Weights of a small image VAE: encoder depths [6, 6, 6], encoder widths [64, 128, 256].
Rows from block 3 of the decoder, named by matrix and row number. Each number is 128 + 32 x the weight over its row's rms, rounded and kept within 0 to 255. All counts start at 0. Numbers have three digits each. After the name is the row's rms in percent of the matrix's.
# conv: 3x3 conv (decoder.decb.0.1.conv.weight, 128x128x3x3), inputs 108-119, a 3x3 kernel for each
conv.2 101:085070227088138178122184126163126086176130159140112077159110143133155100143135140107091140138143142150112110114165174126121130131187157086042142193207167153070000117125134107115123110163134122177079193142138145159116144119117127153128139089135104119087110116173105177140108102144148092148138123093090141116143108120112128109
conv.3 096:151086101143179080153156051091133106124142071128143172112154085097165123110170131091089130120117176171148161146116102149139107118107153100152148154206182121080136147149132126110113149145145099151156139108163116108096154113183087076158092069174125105101112169154109140134097075094106152129083148089132119101072123136090132079
conv.4 101:166105063115150096081151120124142115146084069204074050100078117119174184117170196119197116136171108141115081112135109144121153121185084150147169101046157074231120138195128148171145076079139129171112124111146130077097168178167110120136077118149173120129060077157095143129142059135104090132119123104157139133108020114109141113
conv.5 092:057047138125025205097099130108144158106160183054098058073096116119109100122178163173180177200096153148136146099120148103168137088104134110091190151118132107114153138131133132132102143124138101070162172152146129158196092073161130076100109129115117106141099105127131096147143172150119192105113086090117070091104092175071105165
conv.6 095:132101078175137106113145100163145127153125076143085067116164139096135167132137164104092174096113165122086145130127104203157159102092090178146186108127147143053124140118127143160119180191159141128162116071065139088100137125124154129129132132158167126111092087106130109123179170105144096104140088121144109154189122120158127056
conv.7 101:128206121099152140145136125149120101134095117126066105139198129133119093155185114013078161134097151126160112108129121148129125168150137094192205115068097159201130127094108173166127134132101120077043102110111075136162125095110164164095148164127115109139080084076128145090073048167117128094110149163153119094089048164131147117
conv.8 096:122126167227119144126118147173139080177151101109163170151118142095119156136095115127064131082123140105139154123161161141109126112171120218117201122121169144090139118098125108090098117117120134140134079150152152129138146142121105180142194208187114143111145164103125079140108101096063085160122070174114142105158174138126106154
conv.9 100:109140120124162179127088110107109169092128122074149107147137152151146145154119143107101134118172132149150102118092134127156112106138104109039163157210105160066176116154120117167152150161082123134132105164160142141158102052122148149162178102100108125119114107111108111114142102112139068143128103136101073188134140132123132068
conv.10 113:066128127066069180097116138203103157193129106123138101130110142128089135127102186119144159124103133105098137185155130122109166145134121105069148136204126149129133134121098117107106171163133124128078110099116167130156128083112111172097152157181094000118060106139110163165127034093108132126094126168117000168122001134114117122
conv.11 111:193231110114140167118137101120047043144111147124165159121141152112131081108084143155083164085177126104092111151167104148134156123085121172108166144227132163000121113112088121128121143174133153176199117144124115123061149055102095146144105117121150126094135097099136109133052039144130142124125092136164221098144125167158161144
conv.12 104:099103122161139119096125135134140113137048150153124139151120154095114097147185108142163111136082121136140136131145146089122140095102162170094169036089135188165158128081116158118126174127145124121140196096112237106152161154113197111111156110109094103094127109099180104129196157156157084130151112080148100107217116126151122140
conv.13 105:128066097094143048099174093124137119122141133150123200207141141144129134072117116104134153160150142131152057144163141135167128139131110092164099108136122147161077152127140128105092095090068097116159140120147098095084130149132142137164141162153106125080112178133089158106052117112141167127091207124057060065154196154162190076
conv.14 102:102094087072049134086074139123135149143133114115093125127130106141157100118137123182131165148090110104135102106158153132077149105143172124144126111148107094185141104108116141127140128117163134140057093139150093104123121125141125166161152156140135099131179038139090138108118082136066069113121165135153215085086046137032119097
conv.15 106:077092133150105095139141119142128161124103163096129096118099065129141111152144129150192129110137125124107139119076130124097094180106159100095116068167169124151095119142132120131119148147132144128125116129186063100134133187121119177109133183138124118137140148120135138105097141136071099142025074087114156146174136134042156119
conv.16 104:129138118132119175228208136131141132103127154122211208066147133157192175104101106077164124156165069149138150155164125093120181136139132148199116105090115127173171107128107131153105100119079094100107140126142197203174095099091156148088119147158105099123143111168163231214134122143126101106120128140149170152109068151126115131
conv.17 096:136171143105123136145113128131132115130127119114211163111105160142132180093070077139117169131108147129114112118109156151114165087124114128145136157102165173136127196196196160134130137115115118117153082109143123144117192168206138154136088127131147139147151197138088109089156116138167125121147126147120136154120164114107171147
conv.18 097:174154130065140143117135194135128109092088027085119068126181108105114123188187108154152131097055079115123126120161107166082102077166169190188147081101100151216171148149160134110152138141174144155166126134162127149130129111112129146097138161113188126110113128109147135181135148098122163073091152110177131212120063154160131149
conv.19 105:073077080159130105142152110108093070057038106084111121104164143105125147098126140093108119103136137164119146078082148117209108082119086132173154173113212135122210121103115123130120159110145124125146122130211125103124117181146121108122126130125008107078142228111119119118075093120131153175140098162000128185092232109122137107
conv.20 097:140124128122119094094108126137120128065196112162083213145114145180205137120137138110101121131167140156141113206123132098157130168117133192160155055113116168084150121123132131142175106146131126122097103132099124088133057085088129106128138135100090143110163098144104113144049073128142154156114100138191100106080148102187108119
conv.21 099:089101146176116084085180098176098172146147145131089157093111083132147110105129104206130152191155104121157113154132149087104063112140122141113124098171152212052068110095136155120125141138127169098076190155099106124080195118120130157128148100120132108077155204104112146078146125011136142093154147088127100150129097099071144107
conv.22 098:112079171141086202092095171148155155162155074101138049113112156120149113099132106155078117130126162113160146139141060108095180131221079122157141081130195169164061122112103139106111117134124154186152118213139104144127089081127123123124098123144134117094137117150108115199094166043129164054112146104161157090184193127142119110
conv.23 106:116167101151127127135137152139126069136061023084109162140121127094059110134128163056165115100124115148115142093167107143129071083146143173097129095076144236183103136154102149151103123104111110146165164126168178118122137141093168170138109154142104102089083091133077098131126139133124126134126133133048151136139178113113097152
conv.24 099:134101173099093114073124150123133114113140133161209166134108147154112127097098124088100126108104121092106129125139137104121145091112118149142110130068130115152117115114134120120130152127135140076093160114122149133109135138106121118122125120109102120103119091108117122079141157126107115132157112104105179129143151113085124088
conv.25 100:107136116096082182131102150132141164162116125055087114050093108155103136120134156079102162125153151113141122131162107095114165144167064108182162189144128000132138117134127118137127140113109126126130108105077088100144099081123155159071143166122161134142063073107198184120115104163155173174223044128127138165131127100157124149
conv.26 093:124122136102151095141151112123099116137096157080041126119165114134175118135190112141146150077141143183138155150131134212182049160138121146144109123172099111100158135161152129163114106124112064104138128143156099147175158142159120131163152082077148173131064119150090095142090154095042135168113172176130195160091191115142141164
conv.27 100:105171146125119152125059121120088080104095104168082161131067123168122163143175177125127132141141097146110134127058126113078132120093127087085144128164082173135143134129111121124136150175169160081061144150118118194209093052166102105084102186127131127147118118121142140101104092112090105099142119111171151198148108141125058060
conv.28 102:091128130178144123092084081102152158109160126090129163124157181138146109137126134158162114161152131131145122146112098109149137140139093168131120084109112175150123072064089107113144072079135174133131115079086122084110082097046148156137106078067137108121109108109093119165176123128147142152116128132176099107190146124141142136
conv.29 107:051140141149114137120118143108073146081153157082103113096134153115142142132081124087165090106137061088113101071173113195127124163158109100117157223140149094201145159166138131138124114134114142154114111133158111066170120148112192163135099142105054122141166096104075097106122079106168134094135074042000171077160134131115111144
conv.30 093:138128170114164153164095169127133106132151103116137124131138154167222176155163074110091099166136126132085145178137162126129157110107130153121082113127179066113133145132135148137132133172193071090073141062050131097071107171088127154144158149178147144108122147140158136101092119143135081140084116076150152101092208227109106153
conv.31 106:109139099091119101147135113122136128105111098137137131128116135130113146141145157154118152144101134165144166141132146130101137101103140115133112162132112117143148224209212141126124015000000124102116127138149120114145176182168154152111068043026088086085129159142126154130124120143121124135147127150139105163156158115142148108
conv.32 098:154097147148103143086148119112125144139163175130098068109139124122136124129112180130201091061135099119187114110138143111112112110100084096079118107068147156115110132148148111125135062105090113119092111134180111152176134136125087106121176145115153111108044143092150133175102111115049117125108118190157127114079091148000148163
conv.33 105:095127173146130154141131074146119126117140153094025069084094124135136141145176152100141154125135115169094071122107164119167160123177148063095087167185150131099084114119113127137130135119116156108164094145160079113112088133126133124109170154149119098136116165112089088095127099135125106130129094106102038144121119116111102116
conv.34 100:076164085066165144117148142137168105148102161123089129101143105071137109095146076244131121173123167123055120095138103157122128139121156097173116142106157122128147167126139123093123147111182138110117148167136146133133193154166173097161144118135115126125137133154116108146108111138112166115133138108094112113126148157101147138
conv.35 110:168076208173091187162117170107160174143093165193111160151130126176113153144124125095171129108128130098118126083151154168140078121162107055187120161074193104124110118098111148115113131106092094167118127155109140135106117142098185110149143119107073159098074183077130135171123141148181042218149091160125192139118190075122165104
conv.36 098:167159127133155081122033102089193158094090135143117120105176083152179157122061054155158131179163129091079109117124137142102075121166160092132137139091135115160129101087092148176149145139131116134108094113122128112071108141115112177144097125195202102103126147103112116142128149091097109098162126067148140157123083122108164118
conv.37 101:109079163131132107103130135161158120069131053158131055149103079094140155111151154141132145152101108178149125153095128181159096125177165154113125061163126157182147130095109119108136103117155156140149129077131125098096117128097084109125092123088120107090148137120143060090134173121180049146132141123187035116152147110193133127
conv.38 102:089222176121097223167129142162104089132186136127238129077136112112196110127180146125116129140144139127124126122195189120108182106150124120144108144158081148104125111138144119144132113114116140087028123150056104148116143158183119185134079123130096161170141187104145188155104072074166134132175108115137151175138150122131165149
conv.39 102:179134182102159145104104152117189070139174113203148141124102114147138126118118152125113125130101136066097075160127153116139130138099156088200097107088141101199127152166175172216174150175118112151125101129101095168101107162096132152126137159161161188079168176070133119112123128141087083101134127116182134044088164072122142072
conv.40 095:123090130128123162101149143142083154134156159147163141101108172176183086082114108062091120125133139098102107165120079096188165131141087165131162133134154138083137167134120111082123138160164147154175149119107135153139107123135114089135140143177122170140122101133120157143142106126186119119133125115111151063104116145152152150
conv.41 098:144138105128158121071130137148193132164166173129116086116107116081070075113108111140144118135176138136126171142154118081137190082114116086114139181147121037062172113115115116136141135135140084024175135110132133155119115130175085080126131127174130170112086090167153148185175201139086166160091125180136076130157150175129097158
conv.42 090:100092142144173112112105096143105165152093176112078083133111195130107223176145208138123119171185085129163118097130111134100174121186173107140163170128084031102142116139172134127137144126129151139150107133179121069087143087051131151075163157098129122091088157142070093143200104178150092207092078179182122116155170176119090153
conv.43 094:103091095163143110210137135145160151170153210145058119107086107107132168118138154167194116116112123138174131124156058071122165122099110155169127122130121033194090118125127086106087141119099174178159163169133134169164079126157153130135093161147118156112168204139129189081071129121123205142038136127111138056088183139150161156
conv.44 104:119158131137135154081115137166100138144111115153110112163122168143097124140112136001008255048060198074099129109126126105125162124119145136169140119109077142112161134119177109101150140102119171132145134113127149096108106127147116095110115096129095148151135151141103138139148148167132150108131124126160108162132141108139124121
conv.45 107:140193054168174137082177129053162152171112188082092173041057151164168098145151133171099126203149094107149129161188049094086189118130084038081139179140107069087104122125096146138130131110113126039078153165115109121125120119163117141136122107110135140183156148112114119133177147129085177118129118090126136157110185187076129128
conv.46 108:093113090141098161161079135096120095122162151040130193126140130084101162165160157135108199112131138130117103101139127119055204057111136079104158164130167035114189129136097142130109144121126121169129149158148091133087133122172082137119083123125149110116214110095126144115112091153186156043122126099128112109236059102165101072
conv.47 103:129176153120119206139128195163136097199120134134151184149146113135169139099157150141096103155094088065109124137188184129167206145195137140169139174107093150169152114141150097104135133161138125128116144118122132084141127121175096118123104119125127175117152067081167085142110087097108070059108080107135145140104110087119153066
conv.48 093:102152120105115109169176165123137155143147068118064184140121130106121107147175166167150088106198076145153090157098045087149084116122171171038122158213131123081098123134145128161178087125111126119087133076055138125110075119114077108154114122155071108119142113171159194166159138152110122125124215165101121094089100130200128112
conv.49 102:141164082136124135181157078163120125159107073163124214079136074134171117108120155064102200133144161124130129124077113076141136157066104088139091115135133067069197192177165165157149145156105185140138105089170136075124099101154109137110101085123151110191133101180113176086083158147085156084102124126151098109107106180086126101
conv.50 104:041014163090038123119022130133139111157147104122177148155108102130175131108125090153113125146104115127091123158138143151090147137153117154198106100150170164151077117131128131124131137131140103171144078152158095102129143114115162133133125147139035055084113059059122106135112129138164069146138112104078067167106114148080098115
conv.51 090:157186111143170143156141122105149143150146109085144099118178172145115096136120093130112109181165135093138122088121159160145138145079115065144122179145139090091068132128132127127156119134190144125139173127163126136165149098101172120111113163117192157125213135115193086099078196145091186139105116097134130105194124172230192125
conv.52 099:147119127187140078111160094105156078085088126134142094118116114123143086149126148154235137086155086125135120146152152149113111128138100077065166115158123149095148155177130131110084122122070118187169137148137132122164132157162102142110105071089111137121178073104113113101183118112127068156115074207134084128191080150107133203
conv.53 103:154141135083151133143209180107182146147148211139125119146136115096129134154185159184189083161075094122147141115115119151178095100131144108124061117093142122181014128122142134098106127092121042119127105067136144132115158161128150115161078119098131124095114115098217183138157181197179111134084155121072100096092110153110176097
conv.54 107:246165128110128127112096113083071050175153153232165116151147119112134121108135143118180152138129142133150099197150084101189145086093149131158131144090097079194139110119112120092104121105121124128115127066106153156143123093088143114095123123124153152104083080152156145131118155122164126150124079120200155054069023186192197125
conv.55 089:130122096135150083115155106133118128153116142152105126114127145098122114131169165039067091134154112158230172131134093130164153096144120128183117073084135133174132115135115169201173156186174128103157141079130151104129147156118161130099111145127115140123130164126134124121109124167124134147131124201106087107102134162111115133
conv.56 098:128157103104105102118121093106119108088123157125143115083117108106146087097127108255136239203058164133085141138113135088120136132127103134147131135116113117155149191111148136095140151130166119120131121115159116120156173129165157110145199152140130138137147127106146128095146119168136115116152093114141108128145114118148116096
conv.57 095:146109120159170144152160154155118061129180144139102081137103118143065116161153102057119076089118103113146130175123134119186082112083125168141067104106162131102171144175129121125116133128128124047153197108173116080115134180108121100170104114130097099137101191145127171170143063133197125177104087137119103129107163153092131131
conv.58 102:144116108181194162070089115131095125134140131155124104114118126121136165110139162091115070173135108124113132146096124132127104155146130133097097148097130131205130100130107126153149109091131107072088172173177105139179139158145145093099124094110151176123101140118139167107128125160144123128125148150140164075124125137163115118
conv.59 098:146078090153098106143130141154154139099145142169129145171150157105115109172116096092184140102132133171108113121071151167106098169141113143056127081214105238054103170130140135139130136141125071216134078177114106163122128164143112123148154120124114117114106135141111091178190174104188126171130145100166056156155127109107086173
conv.60 104:115096139192139161171112172157169133149110093149076089079089096135133120159126107114172153067138136097170170101117151130126172127156130160127091135076103155097219145175150136158170125159136155183147146151112163125114127135169151146135114131195125135125157161142094041110132145199113097124084074107142111117140254163056068114
conv.61 097:138172138117099102146175135105163217129132185041161172091119190102151228100084218118096138099126143097101086114106130128108159071114156146033128100175126211067074120093070158093098137119133152110133175102255180090171147099134134122098152138119155117123140141135136169113132136048112111153145184174106146136172101090101154098
conv.62 100:109113131064114159147113149153143085087081105087135140119097133148124171109127148122063104082181105100107105146114075179041143099157151153084128174142102110079166126127117099114138090147148159114122133100143133131091134084167082130146123097128117048133025036106113128147096170086057128110179126091135147162111151149185123131
conv.63 093:129140149094086104130134147146150163152119085121113141110122137139174178134141168099172092077118075127192150111118112096147119146098121138139173103152121145088128106111123084094114107145109148115116161106095124107118112112069114140106121154167147139094117059120142143153100127123085096117114124121109126111151129102136114104
conv.64 106:174151166004099125047057157105195213121090077180110113158127094097131152134153118134165125126123147146134128162157103134123135159149128134255092114032136088255085109132119131138126124124114140115098134099109130140130113114078172131121161191144113155186044000127130102080067171154113100078116208077088210063078088179134117133
conv.65 097:110081129128105126106085083159126142099081153155143147124196162166198158117115149128135144152189127098116119163114178088194156100111122157075137094196112149066185102090086125117126158135115168125132107126149157160171121160153118151163157105151066079106108121136089122109136169068113160181145151162111071161112083122140102140
conv.66 106:113103162142174134086095125117125132138122141129164090172109053146134156143127099078090174141101128120123129110204135136072142144151158125130117129115121165157052099087127124105157124094169158087140136099190126115137132136208102097145144139129152118169081177145120094132129172102123151103140133069143152119157134145099138168
conv.67 102:144128142080110093030124106085143168169094156129138128140159162124170172089118083135180103097166090109154140149169158116161134097143129201118086113078122103169102124159174120163147165152171141139127133091095128142152123171123093078107111128118162147141085044142108071149179152113133074122100059087077139149217111145099045145
conv.68 096:117069097076101144104020090112105071117180168093114157149137114149084094171096096091092109106202107143233123157132160135108090107063068195144131133115143142098083090119141092122118134155104149121129120089163133157152124137144117140171139180149127179095099090112131193135080101080114061059141149123124159103082125115136167161
conv.69 100:112114125122111146134176099158149220169255153197199098085105139145096123139145181133074134143104103128109123144081179121247136125082143112098108171200077089000161140135134095121130127129109094110127117107113121102085127119131125126133149126159173172075127104132139153108171114134133124092116074143141062083100186190092071213
conv.70 096:174179168145139057136166115126116124083161112114099195197182143143125132104106098178195097099111141143129131110111111124135109111098121115052079101186106185129120163135127103102120114130127096123101136102089177135148115191110095114113148141151087153150093103131105157149119133215161056129132210168138190088100152144135163136
conv.71 102:135106146095109062141109118120202201084166088184145155141120130109091151132162163127151125084134129090154155087142179189221056165123201137160068051088153202207140142153128162185125117111129087124051121123102129125154125204096100112171105174143139117109111070119121119139156185196113043187065204213148086108144157123086122136
conv.72 099:122133135118083134130161143159164151128122090158160152139125125133149150135146169156153088099120116163154168110129137164112136119160126132088149175173117108135146146135151115092095180159156150171165076102118161147155132117109071174149104133094125108139176166134113113119140115120160117155201131178149135143117121114137145151
conv.73 097:106096128131113123142138168118131133118125138152078120137129110117095097134130144080085114134111118132140130140117138136121107152116121159186142123103136127152120119111080203239227155189228117138126137120115122135172121095096162116184089100132088144142094128120117152145125105142138129143116105147116089113098161103117137157
conv.74 108:161227077146186099164127111045116138090102144134148097163130159073105146166149132156142167150089114153154142106182096120116120091139115168255133075000062134213096123133104127131102121130128121179109163159132100142158134151114135153137158180116135246128129120134157130095110149155178128126141127141166247150186098150166133124
conv.75 097:105134197095130110103161111122214075166113099110076091128170093145123130145116203138173116116128136152157153147090154164171164178105138100112109165071138122193152108099097100145135131148132081255076090151078064125107100138091163122108124158167122115133094071155089142125116152174164082180123098193139138185073113124062115147
conv.76 098:119099168161110113142109153065084065138223145147178112161200111143137111118078101119105138148105158102149152129089100086117124118070110165226148132062128154179143115126147115122141107141154153196119120167102101161150126158136139116132114068120141090093145159185156154159089057060141191098122153141164150145121109145121153075
conv.77 095:088148133099133143085174132186159088141113067084061050089096155108131193112165162048083088135114169176155130131186078092098170135138140097162142086116169113086133152151123172141145095050094180090116189137087122151121133154087179154120134105121117073155121115129109125116147075159112136125105133157152102170123014131120142143
conv.78 099:191094096128156099169152105075104113125140125115132123097154144138129151143135141107095100108088158115101144147157099153196110149129184088163104090144096102143096115108125148127112129164156100129122137084085184175123141139121144150162132170152164161098130129173116130181111134132094146161069106068154189145125127138141176122
conv.79 105:130148087108198094125190119104136118173143129163118140167099149155086177132129206045147087085074133138091128119205106130139164158102211084116104141126106113119147146126133117120114109106129161109093194184135146171142169115150152131120143161104087117137104066178118131086101070209150103156145094148170135092167101149125151130
conv.80 099:100125075119153140152116068103123184165160184127181206152141069100099069146178105109074116058089081122124106131172147130134119122101081181138192142134080148196214134109095121091098160137140154096117132165129082137150139117179125137157128132149147141169112105135105136122107122120102188109109135166120145080129093063127089189
conv.81 097:107106138155122105150091093134167134174196132148093080126065121156165186108125158073139172152127121139122122159186121122128167145166164120188109135125157127195120125116128109106133091122136138136108153160102113093077113133142095112147076098159045098123184158096108080092111137139103185153112161090140129122138093088136171128
conv.82 101:089133101143201112117134093120108118089055188109154140129099085116118138122097077106147148139136136133147115104161163148123169105126139039230125220033166060232138152132132142140126117126122035101116129116143127194179074113104118113186127141134047118144140150202172127175012145247016129152138108150048086148079142150180087177
conv.83 099:199137179197064175066079167190094155124122168119196169143157172162144126177143132176145149115112100142125087129133188121075164114148109132092159113125098191146076127157180138140156106127122121115112105146157140173162140118133099122163126088146164168106134102114102117177176135073092079070140139080103180127162132057111115132
conv.84 101:165152115207120028130078057129141105079055110116103182151138150126145149140142145124161120122133110116095124126112168145158085139062151087080118179172089135069141131134141141151125134117084094119094084120098103118133133152145140110137159130148147193130175105074117135084144192141127154094164166105035073147151174183096104255
conv.85 094:110161149172101123108115100118092109133039126195147119091180167118164141093092139087134121172065078090083105138158099187157184207112119101166076199136136055159105140168152134151135075113107116191151130141127151142120178177164102129144091129128145053155141102094113117154189104136158184119155090127025109107180082155134147132
conv.86 099:114101140139146137142121119115122143109137166073088125112103119161100134173145153091091206141124160121109127089101109142149145154157180139129120153165141083121142111111110136143153097096126102123106089132102155134094065100139092102141103108140098091088124147141110106123136125102123086087106086125139080126099112130162177108
conv.87 097:165122123129111136162118101116153117108193164098193145155169148143169085076098074174048094140114127113141125085171089117110076089125075145086105114088170132180119153125093179111105163120107149134124154189172124116144162079115176161156136125090089177096142129131092160113147170084147124104139153106108152127139165109140145155
conv.88 096:156138108137210116125115106113152185099125117093104086140154143107116126118112110157214067146190107075105093124130129132139171145111142108141091160054121034125128133116141143142133124121085103141125110169102170147139101133126134121138114183108092100140090118182129030148095141095111114171167114124150142123060125105202067104
conv.89 098:122143113085137137146149139105119123144179149115111074156135090106168129139155111180131128131118131151091109130142109098165140122184103133061102143104099170141139141131141090116142090128146139067065146139160100125143125093143131136150129122126168096157127118120122108077120052096135134115111125099154078148132042190104112113
conv.90 098:135094185205111132136164074151060139081121142093134183119108101138138147103063118100131094176170086133099134140087129145094079151178134128097157072231114147004120100118103115115123093125131105149150097227170166174154146129102121183096140120133115116078169147115155154116136101092148118159236184171122112129136111102154160133
conv.91 103:110156109072145099112139130066082105111093036192131080114188155082141167089144182083147097143144091056154119205160125147135100078111137111082089107159147142161152087135141113162104149178134138116110122142144089148147099098101092143103136141142148078141112177126136099094118085174089160194059098138151129154117142172103171088
conv.92 101:184137100117184109132126136147134196127152126127090147128093164143082156141087105143130103108185144129123167131071196100161067092130097163074112072160109255107099163146128129132123110112111173195192105145191077129138108107118153111118118157137138232131112101150120094113139178130163047157111140143156111140109088173115103171
conv.93 104:173162087120118127127102162135143083080124135125169180165145161113074096166107105179205095125142130133106119077082126165206140136088124150155172150189137110045044119124130140117115106117115099142134139043027164157110128174106121138117100167112125166180157076128125138157080131152165151123186187093089138128140095074153050129
conv.94 106:179105064169109048181122109072152140078103088201158153119097121136130132118112109127154104129128148104097109139126071106129136155123160155227082080071133186116074130132135112099116133120131123158182145118107164131057134164134128115111150141101130093111188182111151185147159118145187124101132220112230149093150115151150139049
conv.95 103:063123159090157117088108124143110085150118071149056156136152120107125104111127098112137098108103115148074084195125183104146138152069173110081061077176148105042112102132144125143142113122141125087124106130106152165094139161130153149120086108148090073152065080125095095082176076124134089070166156087206082113138137151159155102
conv.96 100:104124108102129120106135128151111081130097099144131104126125133151150136181145126128116158123131141128153131187136124182119137119110084131107157112122136128115085158107104147081072144120116136132177124076133142100131139091134118104116107111139141143153091123135099144145128110066115129085140145130132124141145094110136115104
conv.97 093:146120127134142186169123152094131164109148132117101136162157173141166161103139132141132147123101133068124125140156136158154198140159179095167139216153087025120165163169155097104133094114116145112173121105118110119099145142140106119104138112100161152131117073126160131124149161211142184061131127059064193079096128123112056136
conv.98 097:154128108147123157098119180167090118143133126098122158116155145104143152126176154159228054176186087044116107149114092123117196135156181190227116100031155107212158115137083122144106142128163141143136175100109144088099093162152164130139123120069135164145081119105091113164101134119108129060080036141149158061081173121089075098
conv.99 105:145131108098086090149114125137136093090091082115133107123095125145105127141116107080091069131093117112111129128188160103125138173114134183144118071101156160178154168163153177149153130133147137102084151100084128157163149148141079114142109102106148134138122091135146141110156163155119104110094115112108151164098086127064069135
conv.100 090:145139161122095048151127115120070119143080042188093161140110197111147144126117091155062123134168127136131073096123095176120132091176074088102150134171127122093112106145139140160142093137126087128182073125089162105110179141108145156134144150195077161119108144115145156185106135181096122187101131153142142148070166074091095098
conv.101 097:130126114125158115128143101117120098114130136125158154134149137102100121106090106110134136198152202227158218099106100124092112107121090117147105140153109052155116114115102172139102171155098146171129113146130094132124090085088131140107137148099124157132115112156101094129094117138111123125105100080110151087210139121152084116
conv.102 096:166149132094046123089103131125086040165108191156159193114133132119145129129163183155145100139127098170224090116127113095118121104106146122176139108060146118199148132161137111130104131152153112131137126142135110130139142181141135119110121122154113153142094134111104080104069141120137231153115087151163214087099074120106128120
conv.103 094:141246047129147117147129136139165145134139103156184144095113130094136151140165100146169103103112150155162128142084129131175157122169124224147156120142153203090142173140122152120116175142116132154134158101110162140097173140098111124149130123151149135189166126090165174082183137178234139099202173144079105137123162115124111077
conv.104 103:159096154111131126080086121083066105168116151152168067102072140118152195136120129110132190135103162141128155157148131136108106190160120153154147096147161217182099121108124133142144094101101135132174120103180133089144171118137149113127127113079116165112117134124092091113077120180084036217170108131100193123100106131145132111
conv.105 101:118132135097166150132092138142085076130126116108169107149166157134111152138141146162134135130106119113084126131108166105144156111090165116103098080101104132073118137150149089108119096098101110115121138186116147160100111104170146102103141093104113098092113097088174086035118125101136138087177092055143110149158162151166114099
conv.106 093:160064117117111146100141163161069095156120112130145048128141143102083215091053130121194141112130119132137117077172126103098093112068141140154155180113106113125181106120106149130083141141106164145110095148140115129116100126103173172128140111128172102130118105132119117181123080104153129169128088099106170164108112078126138117
conv.107 099:104085155056102139178115134136094100107230143045179157072088076115107081146195106147101150086084109137102146131109158086058102148120094150117131137085103128102114147168150119125132116095097161136110153137110138184115098155179151140152127093086166156096167094134183095127202068104197142091099092064114118151133151117142073173
conv.108 109:190093113162104099197114105126143155095132121146113131191113123151091116140117138206139139162072100169123113116178162149126104140109117132135147099150127164128156205207185167154147175158174155128120155134105153126127183143127173163133129129140139125141090105110137156159155148108166149162118124138138138174085121125129097155
conv.109 089:155143144090130159123125119134152149128194109154144146075063084104075077051093119116100179083126193085095169143098074092117120098074105118129068130132121077125084141160162140149169145136163131060083149111144164165135132142144104124199123166214108128153100185162192176148113111129117113111132162126105158130085192124103111057
conv.110 097:091157104092095145151118116175083114169088141080176097113123102134092052191113111094096153143137111124147131100151089165110124106153168135164136100116142162187120130115146124132151089113134127137124173128120137148101145128159094152112131117118099122167101133103091148130148112105130122028125162094056211094188113121064200152
conv.111 107:116106113147133134103129152130134115139137119118117148132118152166163137166159122115088178123076192060000146136138121107136094183135094154130149108127133194159089147141172134159198130143176079140160113126141136140181100111157110127191125100141134163122123127136090131139128126104120121115099127130133135082140141110084094142
conv.112 099:124079114082075106134136117138136169089121117102119070153159162146096177157155170182173126143161117156135098108164108150166078212139124073060052148179136159174136138156163169162140161140131099123180109093165160159144134151057101165149141123079117079046113154092170176142163115163131134123170192146098074068131118102118177135
conv.113 099:134117096123117087120121104117113142103125090163112159156146131121110097153142102150169236159080131143208158131149098105163133078089110161162063088124093094149153111125137088115115107111095103141180109122161099155186094121161131141191130150158099126126111115137123154112078156142128152099105176166121115085084119112176158189
conv.114 094:118117141156129151125199163178084035099136151086112255114128145114131102142104129143089061167181117108122135156109140103122164126168083073161152203164108088111157126108109123122162118118142122109049160104094132101087108150125094147132119112092111174110093139101125189110110130096110150119145139111121127055097209083090162113
conv.115 089:153168115126136099153142136139124173147107191121110109146144131071147150117177141181144169080074069107131114115144117114092093105141126157124115169131130117153118034070056000026034104113135126164145095125130112151150084062097093097150117121156112130128094178118160163126162144087150153127116132134162152120135164085147138144
conv.116 099:104102098101025110117100142131200156169223155128115120154152143115136102116156131130149066128160118165104096111040085089069092135158160130073100132183131108139167130140120118135118121149110132130190184169189142109167144100111103084119105117177120090091127033047069088100115099121112162130101103116147127072086108099120109118
conv.117 100:099145146020136099093099145117115081084080089151154148083131124109174191093126147108139103140187100068130139135132137137096178143113191071144072180098152064162187160137144119130139131131133119070098130127122176167156119189174084115140099140138015101118014076143087126135067151129059084084104079094107166115000137133090085108
conv.118 100:170097118184054101109047090085138028108191164115197163160115089183128117134074136132052103145137132099152124084142161151149072130114096145138170159085097087139154116160140126157123158149128101129093106103094144140126095110149089081145144161111196127094165064064094021116197127155175043146185100169145136138166162106105124201
conv.119 097:129147108152123088127141122119120139111143108159165113154139193077111131100124137118127128110094164177083116122120137129158147142171252166119124014156153229118103128107124138137165134124135134157153115144142139129111144111092100066094153092116112148170184175150093100080169217150149146132091191094127126157162104127130169104
conv.120 104:080147189092102176137090132055055114119142119104102052178054081171071101170125113195206176065092131173124145184136114150100112130100100089117140156102135122084169184187112149159104171187135127115140166142102195155125141165117111156070168167127127077167168078096188079084145090155167101134165117128114139141117128159120123130
conv.121 112:069164164121196243118173191208059168129104147070181213146187117110148089116147087112098086167073063124114084110121073084135205107130161133140158096161007140179083107121095106130131117136106115111107140158120082105196118115138140075122135122153125137171121166210113158086153137117141155078143116079112132168110146059127167064
conv.122 099:113138140133080123162116082172148125151105154154193189118099108164108081158097092117129137146165130131124108120145104086122153133090127117226141117224121170157105134148127168137157141121152084148166139120141150159160108106096092143137138162067062130141156179132136155121052132103077179139101169155059160216121184100079166095
conv.123 099:111125114121077138172103129123110096114144134155228149141139133126145158145130166160199105136199135121177094122134137168099091157141165132128176172173091150126142104116091102121089094115099139134099099132132134152117127112148120125083111121086150101133156138113146136125115135114147187095142176079138103132214142131172197093
conv.124 105:147162146109119145167146125157130134141112096138089094141117128127110128130119089104144126098137130091140151122114114133093119138116119164144110116127135114103127054076120053060066229207153116145142138141125126114114078108124094056043215189153129143144121131127137114124133132152133119127114110139130121126080117134122122127